{"encoder_arch": "vit", "model": "masked image model", "translate": 0.12, "mask_ratio": 0.75, "loss": "mse", "encoder_norm_position": "pre", "encoder_drop_path": 0.05, "encoder_experts_per_token": 1, "norm_pix_loss": true, "optimizer": "soap", "eps": 1e-08, "max_precond_dim": 1536, "lr_schedule": "cosine", "final_lr_fraction": 0}
Rows from block 6 of the encoder of a small masked image model, named by matrix and row number. Rows with one number belong to one neuron. Each number is 128 + 24 x the weight over its row's rms, rounded and kept within 0 to 255. All counts start at 0. Numbers have three digits each.
After each neuron's rows are labels from the 100 images, of 14976, where the neuron reaches its highest value: "patch colour" is the nearest of a few named colours to the mean colour under the peak. Only what is clearly more common there than usual is listed. The data: coloured fractals of 300 iterated function systems on busy backdrops. In brackets: how many of the 100.
# fc1: MLP up (encoder.blocks.6.mlp.fc1.weight, 1280x320), inputs 0-106
# fc2: MLP down (encoder.blocks.6.mlp.fc2.weight, 320x1280, transposed), outputs 0-106

fc1.556:142129083072048128088146156152115134140091115135138122120126103103147120145137098126141100139149147141142109139139116075134120140168113109090116098138144128155090136095131089139169102133123093130144138106076151131146125159118116128117153128151148148060156100114099095112077134120123131169085124100093130133114139125141142
fc2.556:142135165126112096104144115151170082042146094146179183109132172117069141144131184112119097116107112133163103108165143173094145080159137149158089124116126137145124141109123145140140166147132101135145138108083107156137130158128154131082139131127150126107131130148124121128149140138118096137132115126145143087122120109155128
patch colour: white (34)

fc1.12:146126126078123146109128100080098135109159162068108134175138166116149170143134117152123118118082134153104129106150172142164147104137110140085124114131127143196118075118160138156141121113101112125127137106117178084148158162136154108175127127132143125137140107141115157123144147121134069139121126157109162094127148104126125
fc2.12:129143146165086099125140108118166130161121122167157104120114132090106130132065154110157174110104096125130125154101143116098131134134125063143078119146125169141124167121163127119106171094123150127115156166115112140161147091099100133148131154096102170109099123144147126129173120118143112105129138135170130159129116133143148
patch colour: white (31)

fc1.628:147122121156120143126146143172116171149091130140178156134145111151132069129124163129115158115119120084129118139110089140135066142106106169137144177147156084120142118090145125140111102160102104132143136097114083136162131128095173078114128158155139125125125122140086142130094125153101135135107114118114090106096176124102130
fc2.628:124125125140158106138111132122119119173162140134144065129151105107165153197152070108164084115126116132165173129127096118124120152110095092111129135112122131110113156083134131112117122119150101131127210134136150088109114119131139127149095102181089139128147160129149095163126145141132111124112127161112158164177112124188117
patch colour: black (33)

fc1.128:098108115112112125125130181114169141104127127190142109144153163092115115116168146129124131101125143127140160156186121103176127102127142160139112081067114146082122146121136157114146124129122119168141146134105142140142083134121137099107128108110137128174124116105119112103149110090115134146122127145136107127114159148156105
fc2.128:164126139111166154121124081147112114100145133116108179116085095115129156120078120091124148132144120121121081107095143138095157096152077121096131135163129119150114113171125155122115183174135140097113125125145120133156153124123131121146122137142122114106143178155093184146109120127124108135133135144117143114143110137127182
patch colour: black (47)

fc1.407:129210128126176139130122132097147101125130136113087125151127122135113072142131131084128126069168122157109101164108130142146109109125147136139095134111106151134154144171116136135111138089124141157112100125116108142094114133130141071126136137078124120101123165157123127141082146112134112115151114168171146150102120133162160
fc2.407:134085137162080121130138124152110161142147127123145126106126144121151173123146078175138115167105135109117192112133123113117156158114085141113176123127167132134102076081136136126125143140124128100164135126166135120177124120131119161119109158138116173157114073106156133132192090137102148133123166116093129093131148128108092
patch colour: grey (66)

fc1.18:164065116115186177120128129139163121137094111147127137163109100109176178080121103160096157114143107160130147139145136162147119130158135140106134136119134136119147130119132169097104118124157146179108157132134102193151188162133132116095135140110195111090120096071141096156111138168137087158100143105149110153130160082129152
fc2.18:134143107146104096121114142116089159148112141134147122126063123121162137149139098074127137121154150137139109087107123121157129131129146093175107126178132121163106128155178129180157107125134103128095125141155109113129150158167140110148129115131125093154105090130121122110151109143117095145146164159155115156112176180171117
patch colour: brown (57)

fc1.11:112154133184142117134122160111123109133076098127127130131178164142138139109115129129121103123105181127108129112161156136095147116124120147162092063132117123154130117120168165155126103160114139140115115184110114173123152163102121121142116122158113160088118111126152099130115128157104157089129148118152147103136167115113138
fc2.11:134114091104157112149134123141132136130079122149141102139108116165143099091098110130137144121136152131100156138090099114138106149143109110087131087158110106101123133101149131122114120111091148133118189133147152117122105125184114125138132084110104076163096111089093085146104112116133085082100161124121130121130154134111116
patch colour: black (51)

fc1.674:143150121084105116156151104119116155108126101114162160090125136101155072135122097119113111164134139108105110137139109116097098135139131104134127123111109141110148128138129116147128151199136146144125140138099125124160117145118094166097132138143121096145149119142135113107136155095113150080111109104108112092088136145159085
fc2.674:119114112126076131077146130103112103069137108097165137103128144127096164170167133095116087131120133086125119140144132135130111085173099140172147113130142130103140138126142174117155099141160157156153166158125122090132130119112166107126144086146127135132133116119117150171144108151164135095125158091085145150122125118123105
patch colour: white (67)

fc1.14:152117122138135148141151131194146083141145159140122123116120128134126085103123095131122120143103139129177098099137101108107151116137158135146125097178152141127072124104167144122143109131103108136137115125146119155116114120118162149145101129143105145123073166111110153127109114122145158135133108128154144152148097090131102
fc2.14:167153137100137170119155095127115150125113149100111122169116131128103088102133111160085115108152143127117155185130138118122091111081088128164169126125125125077119125120091115113121153130106162132147111117137139104109117110181124138144144111118106102139111158123137152102139136133105113112186108156134098132114144124092124
patch colour: pink (53)

fc1.189:121149112106161108152138153122146113143088131133158125161118166151089159095176121071160138150131122177150124145178107107116129105134093170121129160129106089119109124086121104120135118159134140156152127121143116056189089145100095085114112118090128112116103125115138151102130129134130133188124097167123142122106124143099147
fc2.189:160108134154095117133147117132099129084147132132133127076133096127151123139094135169126130115114133085123111141096161135124121154129152095131119058115136161125138113166158152086108136108161132120122143106083147186084177121122142156139128142158139153137131118163103109114133112132094144094150141109118116159118089109130101
patch colour: grey (63)

fc1.322:137131108083133124113116063136130084106115110113155134124104142100123134151139155154139101155138116121114121155151164146123117092135150176103141165127170180135137087140178182086120133149140128176106092150131121151125164164153184130126125113132148117137145123134149074131142154149115094114121127117130109152111119149117106
fc2.322:157133138147126153116130121136102112158152135142148095093097129162133131133157120123132118117147134079127157078137130111098128159164128120184114111143110132097128134145124101092129123104122135107102122132138113105097164141143146154131097120116134094132110128144144131092121125173116157134149134107129126130155133165182114
patch colour: white (39)

fc1.49:130149110143110113157141156144079100112128116079133167106140153136152140143133146110132157100104109103067116126163171129084129132091164150150119120131154118132099141138174093123135082091138126132113137124131152092146115120094134136112149165139144131166119131124132087105095128137135104124159150148108123130134128101126096
fc2.49:102130196128104122116148112109141108127144123100119142124151142129136153105140148139063161167121130097166116147128147146054139102150136134150101127122143142117151150129145152146131095095132158159157098122101144113058124129129111114157156138139140148119109147101121130154135124126175141114097105113131084135156139090159122
patch colour: white (30)

fc1.202:149115105108139130152112122131106099119085118122102132102131099109103148145162145125147141164093151146094160139096140121122114157124142155141091149089168183157116088123135138111170105115131129118147145137114148115136131161121122112146094106134126147121131144141095115125129145117098167152144143138123131151139126170080081
fc2.202:108143140117089172150150120171143130154194132160144152136109107148153098098096119099101102101124146094210082113157137151102121093167101089128158107174119087105136156138101142151118135117131133119152109115131106136145138135147137136138128148149163100103164149086163150130141132167168081121134083092128125116135137097163123
patch colour: white (53)

fc1.38:101082094122112157096125104133184165155117146088129140121154166102113130081128116115138124085129122099130125127114199152140135120096140154124132164177140113123154148132122110129143172182100136145134117092109083151151122101132144166086159140156107080124121104140122125143173090116147124173114160154139103106111115157138115
fc2.38:129164166134132098140133132145089101113130100186110120112120101140124135174110131117126132177139125138126166128162076082111118117150112100125104103106136178129088117140123143095109079070144132098118146150107192114128120137137138088152107090111141148115141163116106115101079177136114138082115120096099149145178156127131145
patch colour: black (46)

fc1.52:135151108094153163084134140124101130114127097135148129115086120123129139159144161173088138106129108108108032163122127152150132146163111165157113124133164144144111116100148161130137149160143165128158145142122159085161140151134115146112147137069140145161031150127095066113104148136120132175135159157096097121154094124099117
fc2.52:136124157124078121173115107117187134134101162159098142153117166130157124098125134090160144140108144148109181143121087096118131147099111125154104150154126112112163152101108119107128129102122134150122098143109134135126154070110123146163112161159142098125145136145084132156152125140119122078134139140107132142091202120074126
patch colour: pink (49)

fc1.246:123128142132140136091116093182158171126151148119085103075156161119170128142175136104118073126129118132167139110126137153119098139109089129172057146130171113100095165146130150134141111092155074122132132164158101119126105118153128092117124100116134112177086126139136122131141111139113142138188127105135157171151127112152078
fc2.246:148085127150133127155099134107121114100127188154162140154129079126104079141122113134141158158190120159150134148108100148129177138108144072113133161129094157166168084149132106120102109094110146106118149156125139157144094129105095132161120130154114116156170103162116094170097158135150114103125157143135105102120133130132124
patch colour: brown (59)

fc1.77:112125091109153119090115105136110088139154146100120157167089131126129149124122150160096134142105158157136164116138148153136136138099098166119141101131105145123178157186133165146124099131155124130088155129111125175152134163121175103129118152105121110110115091121116130103155147170105095133118136088177123154111150158060125
fc2.77:128111127132127179140123146088080154145123094106111107125067122113107165157152129103109129128112117124127110136135143137145137163100097134145099151088087158170134139143162152156122172150117143154122150142107127156155162163130115143140103126112111130138144104148150134103147139117114113156145125136067115122134101106163117
patch colour: brown (79)

fc1.465:105118134151113143132148064158130166093115139069103080120093168154149135149169145098119149128130119170120094174153170129134119129125110152138115095145126116123119098110104106171116150110146126094143159062124147106139149169127096141155116148135106143134140115063118148107119118117110168145161107114132092101115133127101124
fc2.465:167105133111154079136087132093121117151126122094144166143151080111146124141103100105187141166121150122149102098143106104107129155146143111103123147126108112133175123159156151126166148129108148117094066158145109149123124112126131102127119104112161120090104124126135127126127092142112083124150173124113133177146141107149165
patch colour: green (31)

fc1.50:122181117110147162101131137112128145120117114120106157096087112159102175119153127072129124149151113169150149124140109144082155112179104142108143130135188139199109122158143105107138095129144101079084143141122148151156139138137149106184195135109078106114125122145130101103088157128134146122137118126109145135190090117128132
fc2.50:142141140120167121116123112091126126186152126152158096137174155161158137120098166144110124165047151130098165140117127111144102129095105097138157131115101116130101129135128146141122149111115108090155181106171132127101115113109093188146124125125145120117144158140151162115141148113119124142123119115139141072122106101142129
patch colour: grey (56)

fc1.746:154128143075171131128122133139124094145151125101139124152130102138140144110122134168131089162138114183136100145133175130069072114129102157109123139109127149127139114141150150107168128104095107104133154073123126085138107094095114135172142134074163134126165140132155117085156141105097137153076096159106124169152128129124109
fc2.746:164127081165089126103082141129113149118147135141151149105117151093148122092091129105123160141133102097114106136146130135105159114117150100107152135147083113123089147165163117170133108121136120134153135180154137146118145163144114132151148113113127068127103125121122101177141121111121140119147150125134075112129147128168133
patch colour: grey (53)